From a checkpoint of a small CTC image transcriber.
Model: 1.79M parameters, arch convnext, depths [6, 6].
Training: soap at rate 0.0034, 17400 steps, batches of 64.
Data: trained on seven-segment displays showing three digits, 195000 training examples, 5.7 epochs.
Rows from block 3 of a small CTC image transcriber, named by matrix and row number. Rows with one number belong to one neuron. Each number is 128 + 24 x the weight over its row's rms, rounded and kept within 0 to 255. All counts start at 0.
After each neuron's rows are labels from the 100 images, of 14976, where the neuron reaches its highest value: "top examples" is what is common among them. Only what is clearly more common there than usual is listed. The data: seven-segment displays showing three digits.
# fc1: MLP up (model.blocks.3.mlp.fc1.weight, 320x80), inputs 0-79
# fc2: MLP down (model.blocks.3.mlp.fc2.weight, 80x320, transposed), outputs 0-79

fc1.250 [134 143 146 100 121 163 121 141 101 115 127 132 169  83 136 154 160 128  79  80  77 105 113 113 142 122 115 112 113 136 147 103 139  89 148 125 161 170 118  79 148 155 132 131 133 126 154 122  97 132  88 142  99  88 139 144 152 140 107 153 106 117 128 124 131 148  79 133 120 150  90 137  97 133 107  76 146 133 133 118]
fc2.250 [114 156  84 106 168 164 156 119 139 142 139 116 174 100 128 166 119 111 135 155 129 173 119 109 119 124 159 115 160 118 159 136 115 145 122 135 156 109 112 103 111 157 109 110 119 144 123 122 120 102 131 125 121 138 131  77 126 164 134 148  99 154 101 169 103 134 118 131 117 140 174 139 145 100 150 180 153 106 193 114]
top examples: the digit 0; second digit: 0; third digit: 0

fc1.22 [131 146 112 105 110  77 165 137 148 166 146 132 127 121 108 151 126 164 161 157 119 114 116 140 127 114 135 163  92 118 127 119 121 111 118  71 155 115 155  86 138 105 127 107 148 171  93  83 166 140 122 136 162 146 100 136 148 102 105  92 123 129 160 123  99 104 102 140  96 128 110  82 147 155 141 107 144 133 114  91]
fc2.22 [158 139 134 131  69 116 157 110  98 143 117 136 178 130 128 133 128 142 140 100 116  97 108 165 132 117 119 143 134  92 118 181 126 154 144  80 130 136  95 178 121 147 134 129 132 150 152 131 119 113 168 114 155  97  85 161 144  87 102 122 116 126 143 131 128 156 132  98 117  96 112 100 149 132  97 157 120 172 166 138]
top examples: decimal point; first digit: 4

fc1.162 [124 126 155 113 129 128  91 105 153 132 106 117 144 108 142  77 147 150 168 137 107  74  94 130 126 116 134 143 110 124 145 130  99 121 147 129 139 157 163 159 112 125  97 145 117 143 138 122 133 122 180 111 143  73 143 102 123  96 172 181 127 144 129 159 145 106  97 150 102 185 129 111 125 148 142 157 101 153 115 114]
fc2.162 [121 118 118 131 109 126  98 159 180 121 128 116 142 167 108 125 170  94 172 177 123 158 142 131  75 115 135 141 165 136 126 106 135 140 137 132  87 120 155 114 139 123 109 148  92 140 139 157 117 141 141 139  96 129 158 119 157 118 127 131 157 150 118 142 119 189  92 157 154 130 144 140 114 152 125 151 167 175  96 150]
top examples: the digit 8; first digit: 8; second digit: 8

fc1.176 [125 126 138 124 121  90 118 114 122  99  87 123 144 147 121 100 183  94 124 156 108  41 133 127 120 108 154 162 134 128  97  94 141 145 106 157 121  73 115  86 108  99 159 125 137 108 136 130 108 158 145 155 138 139 112 139 137 130 142 168 141 131 122 129 114 149 118  87 115  77 126 156 143 107 109 135 124 161 131 132]
fc2.176 [ 91 105 134 151 132 123  75 130 114  80 103 112 110 118 106 100  94 127 167 157 153 126 179 130 129 104 161  92 147 117  97 154 139  88  61 124 135 152 145 131 120 146 133 119 146 164 110 109 158 113  72 137 134 129 132  81 112 129 138 122  97 123 131 145 125 128 126 148 137 153  93 151  93 144 145 136 135 151 135 111]
top examples: the digit 4; style: blue glow; second digit: 4; first digit: 4

fc1.2 [166 169 143 102  81 125  84 125 131 105 122 145 108 120 122 147 128  89 132 101 108  85 134 174 145 128 119 124 129 134 141 145 177 102 152 155  97 133 177 138 112 115  95 134 151 201 115 135 121 130 113 107 121 126 148 157 117 143  89  99 131 125  90 123 118 141 160  97 136 142 156 166 125 115 117 102 146 130 100 120]
fc2.2 [108 110  79 119 117 109 118 148 118  97 112 131 115 157 116 147  84 116 166 152 128 111 118 129 124 122 143 155 177 159  90 123  68 122 134 153 109 106 130  95 119 118  96 171 132 120  91 120 135 115 127 148 108 180 145 124 109  98 123  95 158 149 143 125  92  97 140 148 116  91 144 102  88 109 178 143 122 131 130 120]
top examples: the digit 4; dark on pale

fc1.47 [136 156 107 113 155 116  94 130 122  89 131 131 163 198 113 134 105 162 119 144 176 131 106 154  98 122 111 101  59 170 168  94 127 189 130 120 128 135 124 120 114 155 128 137 144 118 123 124 112 147 134 129 107 157  84 124 137 153 136 109 136 136 133 125 128 138 119 158 140 119 130 107 134 125 150 129 195 145 115 141]
fc2.47 [131 148 167 120 171 182 133 131 161  96 137 130 104 155 154 152 161 137 101 153 127 115 114 112 125 140 156 111  68 155 103 146 134  91 157 126  59 130 119 135 157 131  84 101 147 146  87 143  77 150 115 124 131 132 153  93 114 122 154 122 128 145 117 126 138 118 152 116 109 125 130 152 122  78 114 107 134 141 127 125]
top examples: the digit 2; green glow; third digit: 2

fc1.205 [139 117  97 109 141  92 114 139 147  89 112 106 150 123 144  89 156 111 147 168  99  98 174 122 114 150 115 124  73 141 150  86 103 169 124 108 138 140 128 154 114  84 139 106 130 127 150 134 148 116 154 107 111 116 115 120 128  96 139  94 114 136 166  95  91 125  78 140 119  90 134 162 112 110 128 144  97 154  98 139]
fc2.205 [ 89 114 135 124 100 116 107 121 122 110  81 117 125 179 135 110  87 127 128 136 123  93 140 123 130 108 112 122  86 133 132 159 135  97 117 107 120 149 102 121  94 107 138 135 118 145 118  72 120 121 134  95 136 106  97 147 143 180 128 169 126 124 131 135 155 109 138 182  92 108 163 148 137 152  62 115 125 128  87 146]
top examples: the digit 0; dark on pale; first digit: 0

fc1.271 [106 147 103  87 152 128 123 142 114  88 132 137 147 183 110 115 131 159 122 103 146  81 130 143 134 142 109 161  71 131 140  79 141 188 115 153 124 147 140 122 141 131 117 122 121 116 160 118 153 129 140 148 133  96 109  96 116 152 146  94 146 134 108  96 102 138  95 134 127 166 165 104  98 163 112 157 161 144 116 118]
fc2.271 [115 134 195 103 111 173 120 170 167 109 130 127 104 117 113 144 139 116 127 121 121 136 141 115 150 128 119 124  88 103 134  86 165  76 134 133 122 131 103 100 151 126  69 114 131 116 153 113  74 108 140 146 134 114 130  99 115 115 149 115 161 104 146  91 132  77 115 105 126 123 129  92 146 165 109 109 162 130 121 119]
top examples: the digit 2; third digit: 2; second digit: 2; first digit: 2

fc1.8 [127 121  95 166 108 135 124 135 100 136 129 122 138 182 132 139 168  99 122 127 165 135  99 120 119  98 150  96  99 126 137  97 118 107 171  94 141 115 166 115 142 161 127 128 139 129 103 104 101 137 126  74 127 102 135 184 147  92 108 130 136 151 118 200 141 122 115  99  97 129 151 122 150 104 122 140 167 110 141 115]
fc2.8 [118 117 110 164 141 136 184 154 144 108 149 188 138  96  95 134 105 149 103 158 122 136 137 157 121 114 120 150  76 100 140 115 136 102 131 128 152 140 130  98 109  97 167 141 110 180 157 107 183 129 117 158 164 134 143 102 107 120 142 117 124 135 126 112 147 163 153 127 151 140 147  87 146 156 136  96 138 141 106 142]
top examples: the digit 8; dark on pale; third digit: 8

fc1.209 [141 111 146  90  89 151 161 132 104 147 101 125 113 134 100 125 121  86 135 175 112 105 108 193 132 132 107 106 114 134 121 153 117 107 133 157 147 131 101 115 129 101 138 109 125 138 111  91 126  88 185 136 189 118 124 102 114 112 145 119 105 104 110 152 117  82 105 123 119 159 136 112 147 119 137 112  84  92 112 109]
fc2.209 [138 161 135 109 118 141 124 107 149 127 130 134 106 127 107 142 147 112 149 136 126  91 118  96 165  76  99  90 157 107 152 147 162 157 149  82 118 123 134 106 194 145 143 116 130 128 113  98  91 110 127 115 159 152 115  83 133 138  84 151 156 161 128 175 136  77 135 120 139 115 125 145 101 143 128 118 170 139 131 134]
top examples: decimal point; dark on pale

fc1.297 [136 155 120  96 139 159 158 115 125 148 145 115 135  93 124 124 121 129 112 127 154 138 143 184 128 100 139  96 144  82 144 170 145 131  97 142 122 134 101 117 136 145 109 127 133 122 101 127 122  88 138 115 174 132 134 180 148 111 146 160 101 165 104  79 188 111 102  91  81 130 125 147 128 105 165 124 153 140 119 137]
fc2.297 [166 108 123 116 167 151 154 167 142 129 139 133 119 107 170 141 162 122  76 110 104 115 101 129 115 164 147 126 153 141 159 158 140  88 122 132 146 135 149  97 157 116 119  99 124 168 114 123 118 148 161 143 162  87 111 109 111 113 115 107 128 115  73 106 130 132 113 125 117 139 136 157 139  56 151 101 122 102 101 132]
top examples: the digit 2; the digit 5; third digit: 2; first digit: 5

fc1.67 [106  98 104 139  87 153 148 130 106 125 154 127 118 121  98 160  93 125 151 109 155  85 142 126  88 124 103 116 106 101 120 119 170 127 114 110 121 146 106 114 112 113 127 157 139 100 160  66 115  90 118 123 117 142  65 114 108 127 140 127 166 121 123 108 109 111 130  97 133  59 109 149 130  97 131 133  94 154 120 116]
fc2.67 [151 129 148 165 126 131 111 111 116  91 141 137 166 158 134 140 144 128  91 138 163 106 166 131 125 133 152 133 134 147 139 113 117 115 141 161  80 125 155 124 134 128 108  95 140 162 127 190 151 120 147 156 144 166 153 134 119 137 100 160 126 113 173 142 129 182 124 152 106 103 145 178 111 104 170 132 149 152 109 166]
top examples: the digit 4; first digit: 4; second digit: 4

fc1.23 [154 133 153 166 114 182 102 125 118 138 129 144 160 151 108 123 148 151  92 146 140 113  99 154 146 128 107 141  90 136 129 131 124 142 117 110 147 115  89 121  73 119  76 122 152 129 141 128 132 126 174  99  69 104 116 135 145 128 137 127 135 132 135 159 108 163 133 161 132 166 120 112 125 165  94 113 118 176  88  99]
fc2.23 [146 127 175 126 138 146 164 123 159 149 133 126 128 116 101 127 149  92 135 117 150 134 146  88 156 129  95 126 134 102 129 144 198 116 138 116 111  67 130  99 149 126 100 146 122 129 106 123 101  92 113 118 127 110 128 147 158 138  99 144 155 154  60 119 134 134 113 149 156 138  76 130 173 147 129 164 127 141 144 113]
top examples: the digit 2; second digit: 2; third digit: 2

fc1.115 [119 154 143 127 122 143 116 154 132 150 140 140  72 116 120  97 172 128 122  99 137 150 139 149  97 169 111 105  78 122 166 132 145 144 163  74 118 141 155 129 124 186 146 122  95 122 126 109 125 105 169 138 142  94 111  80 138 132 118  89 137 120 135  90 108 132 113 124 107 100 114 137 107 119 153 153 181 120 136 149]
fc2.115 [117 140 138  85 124 114 144 110 139 118 135 112 108 120 133 185  62 132 124 105 141 104 154 120 110 119 124 158  97  92 143 131  93 111 138 143  93 109 104 110 134 124 143 142 124 145 119 151 132 126 150 122 166 137 133 101 136 127 139  73 125  98 170 135 129 110  80 144  98 143 115 144 118 194 163 131  73 102 141 119]
top examples: the digit 8; green glow; first digit: 8

fc1.25 [143 140 124 125 155 132 124 146  78 138 115 114 146 133 146 106 162 136 150 117 118  94 123 126  89 131 110  91  90 115 154 151 101 173 158 134 116 136 147 114 147 128 132 152 109 108 158 112 161 124 174 138 126 122 122 121 110 118 148 101 168 151 105  61  93 117 118 155 123 141 102 136 131 187 107 170 168 107 158 114]
fc2.25 [111 131 142  57 119 153 140 115 164 128 154 150 110 105 114 158 152 153 137 118 129 153 131 100 104 125 166 146  82 125 131 102 141 137 125 135  86 136 136  82 130 103  86 165  83 110 158 133 114  84 133 120 132 101 128 141  99 142 124 136 109 132 162 155 121 113 129 111 125 112 158 155 123 149  92 104 127  64 124 114]
top examples: decimal point; the digit 4; second digit: 4; style: white glow

fc1.15 [147 152 109 113 193 114 167 141 126 100  85 111 148 125 112 153 125 105 164 111  97 129 102 103 106 121 104 103 124 113 164 131 125  85 154 147 136 137 147 104 147 180  99 131 133 149 129 115 114 106 120  89 169 127 117 169 139 168 134  94 132 143 106 124 144  96  93  98 121 150 132 121 149 138 133 137  67 106 136 128]
fc2.15 [118 132 110 133 137 136 103 134 113 107 154 104 114 155 103 119 165 133 209 164 137 136  81  94 133 131 111 129 153 184 142 120 130 104 104 108 159 138 162 146 139 133 127 110 162 123 127 132 129 147 122 108 109 108 167 132 129 157 139 152  91 126 136 169  93 111 125 105 116 146  63 153 112 102 124 123  94 131 162 118]
top examples: the digit 4; dark on pale; third digit: 4

fc1.234 [108 138 175 157 146 106 123 162 121 191  96 125 151 121 118 124 151 118 148 147  94 144 119 132 129 119 146 108 138 149 148 102 131 131 107 154 125 152 119 110 109 163 203 109 163 141 109 144 130 144 143 119 142 168 126 107 124 152 142 140  86 128 123 159 162 107  56 134  92 120 133  99 107 143 110 124 129 107 116 102]
fc2.234 [131 129 140 104 112 131 119  74 106 121 124 116 126 134 141 155 158 145 128 145 149 143 136 171 127  91  97 128 104 133 124 166 123  73 148 129 129  77 126 142 142 151 131 152  86  81 131 146  96 162 104  86 134 139 107 102 130 124 117 151 144  96 108 104 138 154 123 201 114 123 147 138 109 138  86 112 167 130 115 144]
top examples: the digit 4; third digit: 4; second digit: 4

fc1.232 [102 158 123 109  91 100 188 147 165 148 141 156 151 114  67 111 133 109 120 127 127 129 125 110 143  90 128 106 133 113 115 131 136 109 106 157 118 147 115 145 199 135 127 141 169 155 149  93 130 131 125 143 122 133  75 175 106 104 110 109 123 113 105 144 128 103  91 138 140  86 141 113 130 153 137 144 142 135  94 150]
fc2.232 [116 128 191 150 128  88  79 141 159 148 136 142 172  80 174 113 136 154 131 117 116 124 127 145 140 131 111  80 172 112 170 100 147 139 153 121 116 148  97 111 128 122 152 116 113 151 141 130 101 153 117 136 147 117  75 112 158 136 121 168 154 118 132 109 130 143 116 180 136  95 111 152 124 135 153 123 132 123 126 159]
top examples: the digit 2; second digit: 2; style: dark on pale; first digit: 2